{"arch": "wavenet", "model": "audio frame classifier", "dataset": "babble in 24 made-up languages, each with its own sounds, syllables and stress or tones, from a formant synthesiser", "train_examples": 39062, "time_shift_ms": 100, "n_mels": 64, "hop_length": 160, "input": "log_mel", "spec_augment": true, "win_length": 512, "num_classes": 63, "output_stride": 4, "norm": "batchnorm", "depths": [16], "kernel_size": 3, "stem": "single", "widths": [384], "label_smoothing": 0.1, "init": "small_normal", "residual_init": "none", "optimizer": "muon", "muon_scale": "match_rms_adamw", "lr": 0.0016, "momentum": 0.95, "nesterov": true, "orthogonalizer": "newton_schulz_5", "adamw_lr_other_params": 0.00099, "cautious_weight_decay": true, "steps": 19000, "batch_size": 192, "epochs": 93.4, "lr_schedule": "wsd", "decay_fraction": 0.4, "final_lr_fraction": 0, "warmup_steps": 3800, "weight_decay": 0.2, "adamw_weight_decay_other_params": 0}
Rows from block 4 of a small audio frame classifier, named by matrix and row number. Rows with one number belong to one channel. Each number is 128 + 24 x the weight over its row's rms, rounded and kept within 0 to 255. All counts start at 0. Numbers have three digits each.
After each channel's rows are labels from the 100 clips, of 14976, where the channel reaches its largest size: "top examples" is what is common among them; "loudest" is the band of the loudest frequency at the time of the peak. Only what is clearly more common there than usual is listed. The data: babble in 24 made-up languages, each with its own sounds, syllables and stress or tones, from a formant synthesiser. In brackets: how many of the 100, against the usual share in percent.
# filt: filter width-3 conv, dilation 16 (model.blocks.4.filt.weight, 384x384x3, each kernel summed), inputs 128-255
# gate: gate width-3 conv, dilation 16 (model.blocks.4.gate.weight, 384x384x3, each kernel summed), inputs 128-255
# out: residual pointwise conv (model.blocks.4.out.weight, 384x384x1, transposed), outputs 128-255

filt.381:120132088129164160143155100106170155109104129125135131166144132145093127132106123119142120095141094157131117124113144124151157106112137124139095149125138107121129142137154116124119118142141194124169148111098137108137130100104109118129163135158178105127125061142146165121094054115123118113134119115079122132129130119115143172150158096135133160129100143113143145111120106143089134092072
gate.381:089142164129120137139119141124154138126160161123108149132122117133148104154138070125121128113173139087135117117095149120096105109122134036107141178107114145128070149133145158144156128105157166102139157112153145132138098131126071147121113149110141114142092177135106095104131088092109137141109153154149168168149136150126120154148129139122126104126128149139136106188113134145144159099156
out.381:130129145087134115111113156126147134131114089123107129084074136130096126140125154165110119123123115134078132117119176122089135165142111127107121147154174187138125155089089150071143165098098164161135090097173127098106114099154133134138081151151139111110094159164103082161160138102137133134126141131124131143115131157144120141152149068123100127142134150154123134125147135045141151106136
top examples: voice: child-like voice (73 vs 25.1); /aʊ/ (62 vs 21)
loudest: 500 to 1000 Hz (69 vs 21)

filt.7:117128109168139152157101172130097103070140132143159112169073123109072122127109130108112149132094137154135087144111096139112108153160144087119141135126132111137100137102104113158163098168136133095125103159122129146131108111131132119107139100110112150125109156130076141133144130108142106115126122129138090104138129114105160105146163118143183197101127139110151136105137151117127139092147
gate.7:114151154105123108096142097131122175126135126099098087111140095132146160130160122113141093090091101126125164102136148133113162129134128122110126161137126170128145148198124102145135179142134125119140129120122129126118133088163163094144138191123131098125134113112170120128123110108140132182102119115120106082111134164116116111089148134140094126153127156111147159100148100117162069114157
out.7:141101154119141151144113147114121115139057197145127123120100088110135116134157118130162149146148139124159108074074102105136080129117110105118149152127161168110102109132125119149169127121149129124108067139081097144141114165147119109101107065124118118144114131157137124128146099081119127102101140105123126135151145146156131132123134111146126102157106092124108095125139140095137128125145
top examples: /k/ (67 vs 20.7); prosody: stress on last syllables (46 vs 20.7); /k˭/ (43 vs 17)
loudest: 2000 to 4000 Hz (48 vs 3.9)

filt.64:110131129159115100104120146122153103121088105166135130099118129133119111170113121104129126105155104146153167090103076153130169141154120131101117061131084133149167121120174099088116138132200148111144136123102111128122084105133107179130148160091118127145120127100144105122075118172122145137152141092110079135136099142140114104118130148193125112129163108161130077115089143165104136119149
gate.64:189119121113140119110127172152144170104119173098123152165117140138120138084131138158145143134139116116154132070134155123118139137122111086099188156118158150099121144099104152105171183112169154143118128147126144171082097141122139104153151150147141122097104173115113112114125103136134104136101130134134122117144120122102150159106146151143130142130177144149190142126155140102125168132098
out.64:160128135152127158115125126145144127091119153094119145126173112149150127094095205108168146094115086114164135118118105162102113095129103119118186121112137171123154059098174132116140128131132116109089133149112171134116112128114184148142142157138115121108113125100107154106189115167172110116082097110151107146168109098136143145125075123160128120190132124141160140119131106151114142116093
top examples: /æ/ (70 vs 23.1); voice: child-like voice (62 vs 25.1); /a/ (28 vs 11.4)
loudest: 500 to 1000 Hz (81 vs 21)

filt.325:106145077171161149086149141110062138154166127119092143144134112140097097121162098101120147124143154118143131162095151144140109179089110137134114087115129110132113111127140121106155135085121105139069099162150105095143106093136127112174111129138137141132086165128148168154136120117123128199095110140138120132086136178166125146143101144117135146115132138128129123152158140115111100102153
gate.325:095128142179142100114148113163164134144129120118143112158145134131161144149137102148143147102127111096109111115101108147097117108136144138059158114150118111109162159090142106120106099174121130144132119126125080075138116126134111140168160112096144158091117114127099122108097113092098104135126115141093152156133119084117136093120140137139142135148148118152132073153134099152086164131132
out.325:122092121153140068119132127108134148095160141161155137124132092087129173132118163137108159132124127114117084135121142154151123112156142133122156125136120108119108128149113100097125099145117118136092135142121114086114096149107126117167153155188150126116135110129130144122111137158154103140148176135130133115114137152207107107115147105101131122117108139133141136133108171117160138115111
top examples: /ɑ/ (36 vs 16.4)
loudest: 500 to 1000 Hz (75 vs 21)

filt.103:120153138140157123111117164131171163157146121129104101084100137170153142109102167143181101096106129106146154122155097108116151154131135140133111116134114189121132101152106096129113143144139100169136087118095117114119127125155156145122116138167145035111102108144120173143135126164122137144183119135168093134140109103115123167152107110093153138115160074134113148138142155141156076161102
gate.103:122118097101172151085143139155126129123152131125113108144114141166136163127142112128107149152143123146126122176148169134086122163166165146098172122124112140111104111099104097134116145114131136182137152154135134137133167163131128114107128115107137152113126208176135106137156101099143105158155156153075135137141172150144151144104116161146117130097102154147129145157105105134154114121108
out.103:151134141162122142161143081156075117095144130125168152106125119137122112080078151110151130111126092097099127169148155132146134124127112112148171089169129111141108102113144126101133184136141159134156103119111123118143090098143154154134134155129108111104135138127144099161142157173127153122154156112141132165154197105153167115166120128120169159133129165148091080150103093139138098137169
top examples: voice: child-like voice (52 vs 25.1)
loudest: 1000 to 2000 Hz (38 vs 3.7)

filt.208:148111123127128108128136094132182092125149122121163176136138116155161121135154098160129153133141115174109078131123128102108115149149181130147113103107121129099091146141142137115130118131103109165118086108158107126130109165120123124145097109129151142109137163136136140124123138125130159163112118108131098102115135133165166103107110135118156108153140118100134132118133114119088092129118
gate.208:157119134110079114132122120127100131102123124117175095161128128089122120112143129156150107092123100133185088169120129121143116132125134123082178101121125112105137148116122178165133145163128132144130139113121131095113120132121137126154125072134139106162150132130154134149141105109126111175103125134134185132088134152098139144097121096110110140161112173094139180161138164116142187109123
out.208:153125142126164169111112136113103083158129157153102124131094090099158105197141089158144127121123111123078155167149107138101132189102102126170136126141115146070073145109141150166173106114088126145133127082142110127134131159103106135149099136158121157125095162106127135133082164097141130133159127100124177129193131150151115145108106120113127116132124124152080129164087114085166081139143
top examples: /æ/ (47 vs 23.1)
loudest: 500 to 1000 Hz (54 vs 21)

filt.335:153121122177136130127110158156103139135147144097136118126123124106107131115123132120138136202134143105093145152129091111158068091133116122131128176114122095118114160101122102117119111098087096139146138139177127096118129148145147143127150120147173092137146177127171124111149139155186129126139111111107147132043125104161127129130136125106150117107120121126090115093140130096132170182110
gate.335:111122172161117096103170148176130128132161137138080173110125125119129151114147141120127123118100164132177116119133156140101138144161069102109162218131114111124148132127113116085122110141136155136122085113154162150128107127159131108162110138159131178125154092153114196113124124067105148131119129130152133132127129136123093144136146143112128129151141152156101096151131140108111114127116
out.335:124128160124137144151119161113110133187098104153168105114120115126155130132095114124115108111116143103196113108091126120161082151147128130128184067109120103157086169107109132144128138145179102110091118109142092131138146125149114149151149139184137155130097085086126108154135150167098170140163104123121096137090152136156138117127128146145136154158102133104125129128162127116130136112158
top examples: clipping (25 vs 8.1)
loudest: 500 to 1000 Hz (68 vs 21)

filt.371:112166110148136141098137093135200133097183147139100123150130132131107103137093128115151134136102124160135128144126120136093097152150099154148106102090139157120141107104112139159098096165145109144133107140123099139129143129107108092090167161134107116097150099134142124117149132115107128139116129118106092160174137107146103107120135142164153134131143090118102130137110158126148160141092
gate.371:124124120184133134128152124123122128085123076106164098146122108121133126119132143103128159130107142148127108108144124121123141118107113128124109164152116117134146111127121101131182136145129133115080124119125166106131085143100152151133132116140124169126118106133161136136126069114172142151092115102110139129133164134185103143105149151155111100108125132149143130110135115139080158136118
out.371:135062110133124140139112088121094156155151127134134137140160133124098159121136145134128129104137125105181139164119133159091142132133119172126137153098124115105081066161129098111136111117116154146113135119154169101137076128166143144179133114113132137122116117144122127121136131096134169081121116157158167137098116088134168133158162149104156143077107103100123115150093095131136087145194
top examples: voice: child-like voice (59 vs 25.1); /ɔɪ/ (31 vs 13.5)
loudest: 500 to 1000 Hz (87 vs 21)

filt.3:140136114165166103117148134132147138088106108134131118165173103132160136100136138172142099120153113171151127086117145115124152116140159125144133104119171126134130120146131119155111116112126158114136129115103158167103137157115126142141151159124130121118140109137148185123105155154115141133106144087102119119099154112109104131106135085126121113102140100152148144139128095130115139124109
gate.3:095128155135118128119149162126135166160133113129140165119155146104110116156145123094131127118159132126099161094121164125142119111117121127203116116110129091086151172119098140152161075132150100136111106078135071117144159140093122086149128127103176122150093080135160167104117113145128128108157154121112149160134170179113117095106117137109119138117110103141135105143143138157154091127166
out.3:163149115130123117104132110100121130133090149122156104101153134145135125090149081138141124188144111111100145106119099147128129160123172117125104160093148169147145147152152139120143182109109113153154109119126204096145073142133130134128121056093134124133130119148135132122134116113153114124181157143124160103127115134135104099141127090079115136155142134107162124098171115127093122130072
top examples: /x/ (65 vs 17.7); /ǃ/ (38 vs 11.1)
loudest: 1000 to 2000 Hz (80 vs 3.7)

filt.321:113134110145168148116114131114169129134140169150151124137124118148122142158078129126113108129155112132124152104145109141088168124124099143131079127129141131143190125131107130156130073136134159109155126151103130191152158143106093135108148104097140115132166144165115088151105131114101125128124132140129070116148126149105114143141115128149100137149102077137112167142102139162126110104124
gate.321:134126127110139103110102134160117125138139114120134102125153138149147137126112155124127151116174165141090137146160149130098162150140121100103147191124115146134120131119100132115107126130102140089126076152153145111116109109090160132079163146129138136154144107138148175124090136092138137127094158134105098150137165099141119097129128101141139123110122146148137096078092177153125128158114
out.321:098101082151175147143091129108151155162142119118141110121125088132122121158146119108102131141124148159113092141121128139142113114099143118157136104123094124139104127127153134108130142155179174147133154119141080124105092134099138150120129135152132108121120144166122126118134139191105122089115139147125094115175121119127143173147109140135145149125104099129121114110124134152112080127153
top examples: voice: child-like voice (88 vs 25.1); /æ/ (82 vs 23.1)
loudest: 500 to 1000 Hz (78 vs 21)

filt.305:150147097143123096115101083128155125106099163135112118158141113142149113146110139123118145108142160148139157102142169089115179095163117097123081084126110117135137128113129094133136135223103138081156120127064159153126162111089095171120128130132143152108138068165136090112070143116128111141124147149111105145159108109130118133159135117125095154153089071151141137109137151178113164129136
gate.305:134116098161130086103042138132117116113115110115123105139113131091106143104110135150122127126141113104161113103129143102108128153134077139078129183165140122117110121122112110148095122083182108122097145132169119116127115139125080145152114080147119152117151145134153130125121152103122142135128140110114174131146168153129110122107132142117103124119118152135087098163137142121117155138151
out.305:139160137108125084125116117125112148111098081128121117156177136101111084128145143122149165158118116071144144115160105115132139143158172085134131132131155119095113118119143140129152160147102127164104100152137129127130107127193140144147179084148112107156141126076158125130153134098123125114141112109166146098098156123069099128134176125131108104135149138124115092140160189072146130117167
top examples: /æ/ (63 vs 23.1); /ɝ/ (32 vs 5.3)
loudest: 500 to 1000 Hz (56 vs 21)

filt.229:122137125107127128144143109135147117149111133121121070112114163136122115164137178152111111112104176151167156112107141125116139097097150140117094108118149120142113079154115139163104142200150135128144158115133128137143108130116127119112150146093157140129171100157140115131089180133098132088150136146099118130122108120087134112129098108160077133127118093156098152127130149147101133189126
gate.229:127108118158151113132059107138151112134053120125093105163119127136152123110118145127128142115141107144127103145122181149131142125112133152090175111127159142152163161149144155118128095112142162080151202171119121121090150148075138162127155151118122130144126108108136135101172140113108110119120109136149118137112122163117102107119124086130105100135120120125184099123155123133135137117143
out.229:109110150114150132120175139100123152118093125140125161161127107141123129110114155127110177093101093127153139139113116120137150146127125126179132144120094143150120130067152099119100136120083125148121079086137153155130109142169124111082149147192110122120092126122126095116119119193150102101197145126172128139166090125132126157065129130149113164097096090142146115126146126158156147125098
top examples: voice: deep voice (87 vs 24.7); /ɑ/ (37 vs 16.4)
loudest: 500 to 1000 Hz (68 vs 21)

filt.138:142144120154125119154119168091122130198127138139116088119143132116113144073120108080110145107183135163136133147121125153146159103121094128189114106149160137117114090171138121142170106085134096125126154125127114110127122102132115122126134118162160176124111147142140116144135099099139115118151090137143158150134122154118119146124120115111136125120135127135150119116113185131104124142118
gate.138:111143162182166122103139121155085148141139132163127137178130119160139122171101073144165078107118098157129134146110139135136128160102138127131073135120149115112109140162123111131130160115109138116098133191141162120090127121115155104097104126099136166095178146096108155117140152128131098154091111132156146123143136162131118130133115095127133136143120114162135113105193166139134089111135
out.138:147063128153132132066117144138090093170119124141072114164152136130136139142128111081170133119104110123123134124129140109120129147151104118104090103125149160107137130133131140096111174177128130101093126165128108135162087091091133106100122139103145155146130115173108104146142132134154105149149119122166131140108120127092107125146129142114120157136132107157160132160145116140155143151124
top examples: /ts/ (56 vs 16.6); /z/ (45 vs 17.3); muffled (low-pass) (31 vs 12); /s/ (28 vs 10.8)
loudest: 4000 to 8000 Hz (31 vs 9.2)

filt.286:112116097162125137114189104107081116179142094130089144117135124119090093116129136131115144104129097122160125143098144115129102139088186152141139133130130154128075075135127129130111145153079116150108120125141145139134136122106172082128180121155126146148091149156153100106132114156153103115146181120115118179117151147124143097163113112145103103127126149147082076190120109087171135159145
gate.286:105121152096128159130113101129168156159106153153146103126131139138133142164123104133131121111169153164127123090120109140134114134129136154085139122105127138135143123083109113114120107106128124128107136177105104121129098127100153133134073117127125155084117137140104179135150121113125165134121136171136088128169147080163105135141158134135120123150162165144147100123115155148137127145121
out.286:100122129109132119111151152113152122116174102119059093133148137174088089142132135177112163118138129102147150090149143082153161116167132098111150145151154080113128151136141129153141160056111124164137139136161098128095056094127100143118116149121140128129140129168151119141082112121164173118142126148111090166133117166126111139142113142105142109126156104076128110071113063126129117129090
top examples: white noise (61 vs 12.8); clipping (33 vs 8.1); muffled (low-pass) (31 vs 12)
loudest: 4000 to 8000 Hz (41 vs 9.2)

filt.123:106093081122126140131114133141127172130104120155181134158075088111134152131071114129126097103132130142108075111132142087090113141149155154097129101143146112170094148129116119115144086139133098130100115058115128100120102137130116117118128114164149138128115155141190120121145108166170111139095157120066148157112125143111127143096126152129133143087048123119130159131167152073134145148107
gate.123:129111120144133097103187152150143100129128117158184178154137140146109107139136122080139128138106141135153133153123156114088149127110130134140169128141146156180146099125124138104140106088103112099138140118110176114127109131094120149128123171161143157125180134118083148173153114114084149116097094075120139136106139112107145122152150129153137131108138134128127126165154104191140125129170
out.123:115156148135126140134156107113127161143122098138122113129139100116177172170153114155126141113124139112151162130110149156134102154098144181119132112130114105176175113124132136165153106140113113127119092127164111106136154118163117164122132124137149092091143164134117142122146144121146120125138113138113122140130165135158156063135137143116120109161178143121146130083100109128156135152094
top examples: muffled (low-pass) (46 vs 12)
loudest: 4000 to 8000 Hz (32 vs 9.2)

filt.292:129114104137105133141113121133114111147128082134141115085115175126116116110088170102135167149152086114137148120109156128092122128140136141167125110157129115138164098120103120153091101185153118078077114105133128111128173086126107102142099126100131154100140068143158116081107137167156094140188158127117159131147136121120126151164148145107110141129122136146105131138113130121129155151093
gate.292:094175151095119077140198120134157106127099120118147070097140130125151093154112146115128154116129168143115127139164108149148129115162123125118167141088109135121131116111130123108085154136104153111127081127102165101090138158133170097160152080134105148093128102138139116115110074130116124139132126121114111142107100136128130117125126122147126123135130146125167143077128096148126116138133
out.292:125127152129158122128117113130130138103129136161173134099122110150114161141153145117140157171143129126141121138099124155119135090177113145150136109093144085161151105169135106119139128127084105135100114141080113144130087144163114178131138090136110147117130078165159124161130126108123120083134090089124122132150137169171160097172108193108132116145125154122109149126139130141120146129110
top examples: voice: child-like voice (60 vs 25.1)
loudest: 250 to 500 Hz (45 vs 22.1)

filt.71:147134128110104127102165120119139126126158130183130127132095129091106119116119128137184093119158132125085138119139131105120116112162106131162170113136157135167111127068087099145074090133069189120146090126163105089104180089185134093122118101151090159121130095086150127103136166117120131094121114176145162143140124131142137151134135161116082137145155129137127122127146128098113089182140
gate.71:134163117189141185126140132101124090134167150144161169125135136170123119163116117114120140128162154146166115147150187130097114098170140173110142130147125140142098134101138078099167116124136148139129120140137165182097169155134143120109143107147158135136120120150142136139146146126133128109128135149129129127153110158112132130174127175124093116113103134116122137082128166105159149142082
out.71:133128096108123151132095149073158109117135138075153110114145096157119124107151124116103116127156113154124115093125086153117110121128092117156144098132139129136122142138119104152096127144130181083127074132139130174092171098130128107117118115158087149089113092163114129192131144114092204120145119097121121102134094147106105109121108118113076151112169095096120155133166182155124095106122
top examples: /ɑ/ (40 vs 16.4)
loudest: 500 to 1000 Hz (64 vs 21); 1000 to 2000 Hz (26 vs 3.7)

filt.17:124105158087112082117129083137098141137069093131112127146121075123195115126173120122126116130073107149109146091150149139091091121114230110132119147083105146164120129140122106126135079117113126128145099127114142098169144118130144100174107122152138148122146150137162061133112136138115120120135149112119107101119150149093125139094096134097106122159097087110130121145165091128149144148127
gate.17:145180118129110093096137130108153121072164176140120100148155160112153129114084109111160148123126157095122148135127146120090102159149022140122160115160120111114092134119087141124121154141132125128126126165133080135087152145119145146100126142107112153070123135131121191115113126089139108139134137133139128196156099128190112115093168146157167116121133136132097092121102165138125166157139
out.17:109106108103125107148125152132172102161125099162131118101142112132125084161126116161090126147178130145145139131113124144146156147119137156115090119117138120085146129155153122157156087117142128154108139091139096098130091166143115092178135117153120101144131134116111096137164106129137148121141138077111136105119139151099157137155097128168100146145122078094120128134109125120125138124121
top examples: clipping (91 vs 8.1); muffled (low-pass) (55 vs 12)
loudest: 500 to 1000 Hz (62 vs 21)

filt.247:141128116132122139124141179110091152141090127134136107158165088134120108154114117122137114161095083115092104106107096134124113097108160113156103155074136170142120164138094096187120102153152143073139142091154138162134161120091110114089105102091135120123146108106110098105131146145137117115103097117155155139118144138127109151154128140160152128114105119149138109131157159129106140138125
gate.247:107098182124148167149116161153139099147163126148134139134110118090165140138132144091125131144126126091130143133124099168133131105124131151116178147147121159155137113168111133142132115168149113114164127087195173116122113133112125129133112166117098153135129136109113128119143126109136108137136159161147093104139147142035144149115125081100129121110159110100100202138139098141164109146128
out.247:134146140115123149158183156104150104124131112115169086111142113135135184156113119133123127120106117223160140136102127155108130108124053147152107129140104127101168137149104152158103106097102100085068108129079122124152125105136145143148150106107165151125140118126112157072131126107111151155090138133150175147127147163101124158148133112146117148180107091123125178090092163138138152106130
top examples: /i/ (33 vs 12.3)
loudest: 2000 to 4000 Hz (36 vs 3.9)

filt.120:101137141161117123132095115138112162134123109085144106109129109145104110152135153126173120119140096141168147138157142183138153142136158139137189120149118101152138099142119115135117157134108127136122144130094101106136105112129110069064106175090168152153127118160093117182126084125120128161129114134125131134155117142117127165129126174127101121160152157141142204123109102129125120093127
gate.120:119119144161132154177100117117172142123169128082105072140165167093136121124159090157099143123148143105125155170122077124117097143087177083120113131160133158109110117131156127104127125126128177141125137150102158121137105137120151164162162125146154126103116142154109167131130115119139128139149145139138128172148097131137124088140134121123132103133123137142115155163114134167115090142133
out.120:099119136116118159104120139125097154106121101091122119136087078073123108114136153098115132118146122171089145091119127100127112083105148128144127117112112109147128135115166116095136150148091176161138137141149111137124131166147175074121107142107144132175145112122140120134132165104110174129158157090116102127109094157129118083151126082150152143131156160119087126199119130129131097124081
top examples: /k/ (53 vs 20.7); prosody: stress on last syllables (48 vs 20.7); clipping (39 vs 8.1)
loudest: 2000 to 4000 Hz (62 vs 3.9)

filt.188:119096085099114181158163096160122123124160141127158085180138113127125118150133091090098138137086121113106157097151103145117096126142127141151105155086097128105151141126144119147128161159144107102094146154134098110158165139102125116112138116085135130120108067164124101104114174144080128109108126146152143110123133097121130105088090112135117156116108123116102152131112092113141118116134
gate.188:130143085200140122134151149180160139136180117147137150136122139116144108166075097102134141080096101130118129126154128163141155152097101118103144100171129100118160139119111136130111080139118091200119139124147113111161124138128137129106141099147105164112151136124145146117127156114142128125085149094092134158131109150144084133137130124134119140130141127108164114161124113140143186119116
out.188:169123200116133164145122140126179135156114129095136086127161094122138084160127129150137133176111155145130158131146082130127152101129133149082115134122098146097148080143103094173157112122103105150108140160118116104146140109107076146121140112126159109107111105146106127130129132135162092139114153151107148145154092112102122139145075167147136123158122132095130159131143137137169126141147
top examples: /p/ (49 vs 19.7); clipping (29 vs 8.1)
loudest: 500 to 1000 Hz (46 vs 21); 1000 to 2000 Hz (45 vs 3.7)

filt.153:128106124139110144102108098122111143104131119097127067121106097127126137164137156114106136106166126154152102107166124137139090094141132116120116109159099093124129128170122133113165131130126171130125148173159131127160079171122093112137097145078116138133112156137078130159118101103096140112176105125123071114098113100109104086107121158169116116089109167091141169170125090139139079113148
gate.153:139137095146152144079160115151123152152138166112155084151167123123121098139103130121139117133148127154154144068128098122139140143107135128144138099149170140121126156126169124135164093117132108148126163120125108093118141117107085160099127093118171103117128128129116134130094159103108134159103126121138125151153132116107151135132167098135113119101121121114116132082145126108156173153116
out.153:131145148140102133100124132112094083128139138115132151118146169113116119094098078098111119172114133130110099159142118141167088086146147114132145141123211160083119134122083150110112134145079109124094121118129137127123119115103135123134149139054154107144162093139075130123150139141129091130080136118120094122102106139132146163119181064110135137153137113140110136125176101137105153121139
top examples: voice: deep voice (63 vs 24.7); /ə/ (62 vs 22.2)
loudest: 250 to 500 Hz (56 vs 22.1)

filt.104:146087088137092167144121126155138142173176113129113121099100115106128125087130123119110132121116137151102128153081101136114139159160127142162116079123139140123168137158139121117127121109179128145132132132132114136093115117129138141089153140106146108126144114142123127118140151162135104104139109122141093101148095123125153166145132082145098135142143113143130132104154118110141097126096
gate.104:156136165118136109102142130108120127078081166148119106119139096137120111144135156110115137091198128120180147148169115112130104117162127147124158153120141160110108129116104153109120100140096078110156125137159151129144134152077148144102137070156130160120116129155139133138130133113115129164122133135113128108164124132156122146128138123137164107117146135184130164097098176152120170110141
out.104:116110125107156095134130161135164136132097130106141153127166112152126150151101127132176146118177091153149111128114149123096140080132116153177111107115121139108108129125096110158113157136130111153105091132105108162137156115110101101154094140169118110146122093135132091154109112112132147132135155094157172150112086130080119125130104125123093118140152150063147144108113155162143128152146
top examples: /æ/ (72 vs 23.1); voice: deep voice (65 vs 24.7)
loudest: 500 to 1000 Hz (55 vs 21)

filt.106:129162126100095119138102175126112111110146151110122143076133115117128147090112161089173167122125158115125145145145093128126116094147072061179140115156108116152168073111128103106104081113099177131152120097134116133157135132125102154117123131167125166120107124133112148124114148088135142133119105115113110140157130115156142106115164135114091120139131152115127200142086130121107159157159
gate.106:140123121103161177118112137135134148148173140162110044175122172137139109123109135063135117107147131149137110100127110138105131129124126113130141153126138134110108129117118129139110122164153098132105154188118140135134130157137152116105145112129121070123119149149095123117096129088162097122118164121135147135155097121139092137193142144116136119153114152139154096112162122139156163133117
out.106:128107108129154073171098091160138154141118152108093107170090147126102128156116161110131160140155083132101139100104143121121122136169091122108150110098156132112108093148161131116160137143131135143142149124107126131165128136151129172150141140130114143091086136143113108120118108116164121111179136113104100165106142155118086142145119117171165139104113102111165140151103100142166128152148
top examples: /ts/ (54 vs 16.6); /z/ (45 vs 17.3); /s/ (28 vs 10.8)
loudest: 4000 to 8000 Hz (46 vs 9.2)

filt.91:118144152157134146121115187131135148121160126160105166136121069121152124134097097125083101168067118115092153120069118139138085162151140109152150107137170133087116095129118079128186101091090163137088145125125140139127138106092136111150153132136122114061154171115131105115120136131144144175112123099125127134160137108118100100099164173158160132144138124133161133097137129132109159129141
gate.91:128135145148107114157104131109114118127152135140126126115160121129133088151177146142164145093190148113134085118091120134199133127143103090118146121153148131129144100126180136091122135127160154107102153125146125121055117113160135134116152077120156132161123097116140131113115101098186119176142118107133160134114168133166119102141178184166118149113121169165130137145135129153119117137114
out.91:124133189107106125107123107154176129132103098111146157123090125131135178102107084134133110102121130155135165106131114112165148143125153093115100126081105128144132108158124122146100148184128107103124126126112111105097144201119116140123146146098084124125145111131143098122177108159138139103101148123137125130095134113118104105122154134133128093130100129151131129117126071146140104100134
top examples: /o/ (39 vs 11.4)
loudest: 250 to 500 Hz (74 vs 22.1)

filt.50:109106165159128111128130077127087160137121139114152114151147115096124123143148094115106093128154128156156125166134151121124113139100178112114077105108118109139168143151133094131168125118120162178094123093135144145132087115124146138159073163132113144133145114127105130102145175129127113127075162164115116124108162110171147115122102141121128091113131136137119172122103149130117111117174
gate.50:071154174120149140095153096136077179189114095135141126167133132130152122120151178135102120128131123101126127102147163124157152117111137123152125155145137115150129125136131083132146126136107126124109123156114146080164125119164135106167153101096152133093164129115155108161126120116148090131167168105114133132146115175113097118102124108136151146112097114141126151175158127138150104125169
out.50:151163143137110148111151158142119130125138066149047063169123104102083132150113094145140172130120097137152127129132134142141137117147144126144144130134126099116136135106125137117108154127129131073131107116177150105104131148107149115110118113142120095103122109145085152118131146120134120150130106111115142093114154142087146151118069172108100107135133135101167100110150116155110144130134
top examples: /w/ (40 vs 16.4); muffled (low-pass) (32 vs 12); mains hum (31 vs 12.5)
loudest: 250 to 500 Hz (52 vs 22.1)

filt.119:130101139123116146127190144117168130112161118146139113109149143136165163096142124124125122098106127107119139158138099154161173116119123131087113134152135110101171123118135138148108133150120122137135145099122111094120148145149126081119127107134145115152178128124095083142129153122130129114107108085084122100083123088178147062099134126165144136155147110112176092155133106155107115085170
gate.119:139133160143126100138118126131137099107162162119195076137137131130121117180110116154133103169103097152121079121150107132160120179129145102137148190129136117098110143099085091134107122120147111131093143109121158114129095149051139142118082097127102094151146142115136133159152134134140118109144072157172115117169120106120110084115129148162155126140123136093110133130158149137163153093152
out.119:083159108100118220118089111104174101105124165138090140122147136127130150137153149090132127127153169084117131082102119098087137164147094095138153121101129120149137098121097118132169147112148135156094122136154115135154137112121082126153086099085126117122130117113126086125130089126088116097158155129153095107118126100144145160132117121145115125115116098104102155094110089113088101173124
top examples: muffled (low-pass) (81 vs 12)
loudest: 2000 to 4000 Hz (30 vs 3.9)

filt.1:151135156093130132064117152088164150110084103133127112117129131133129101154119134117106114132171081120159124091147098137139040121130124162133112100105145131161171163154168095151109118185115170098139141178129162146090150128139095095100139162163080123124101105141070139125131154133146097135107136143098091121186100148112137149146156104151135124135124122127119141146124116132115134161097
gate.1:130108111116130078096130117179133147110114112142107150138113127152147140114085108106134107136135121151100144148110166138087132158126122135129118127104116099142151096146095117149112080144158119130138084113103145101109171094136137085146114182166125156114100108144109129077110139087174149108149125112134119155177112184123128147146116136136131129114177076116114072163148134122139069168096
out.1:155106141093136142110121137096140100076143156098107089138121134123113082100099074138130113096153149170121097150106104150172109122141145117129125130137136078145120165159112109147148135114118087122137164102127175163121107140127095073110118135133098076118104109165135157162128152115125137094125147109146116102089092163136131091112118116127100149123135106114137132131126051137121098187153
top examples: voice: child-like voice (60 vs 25.1); /ɑ/ (40 vs 16.4); /a/ (36 vs 11.4)
loudest: 500 to 1000 Hz (73 vs 21)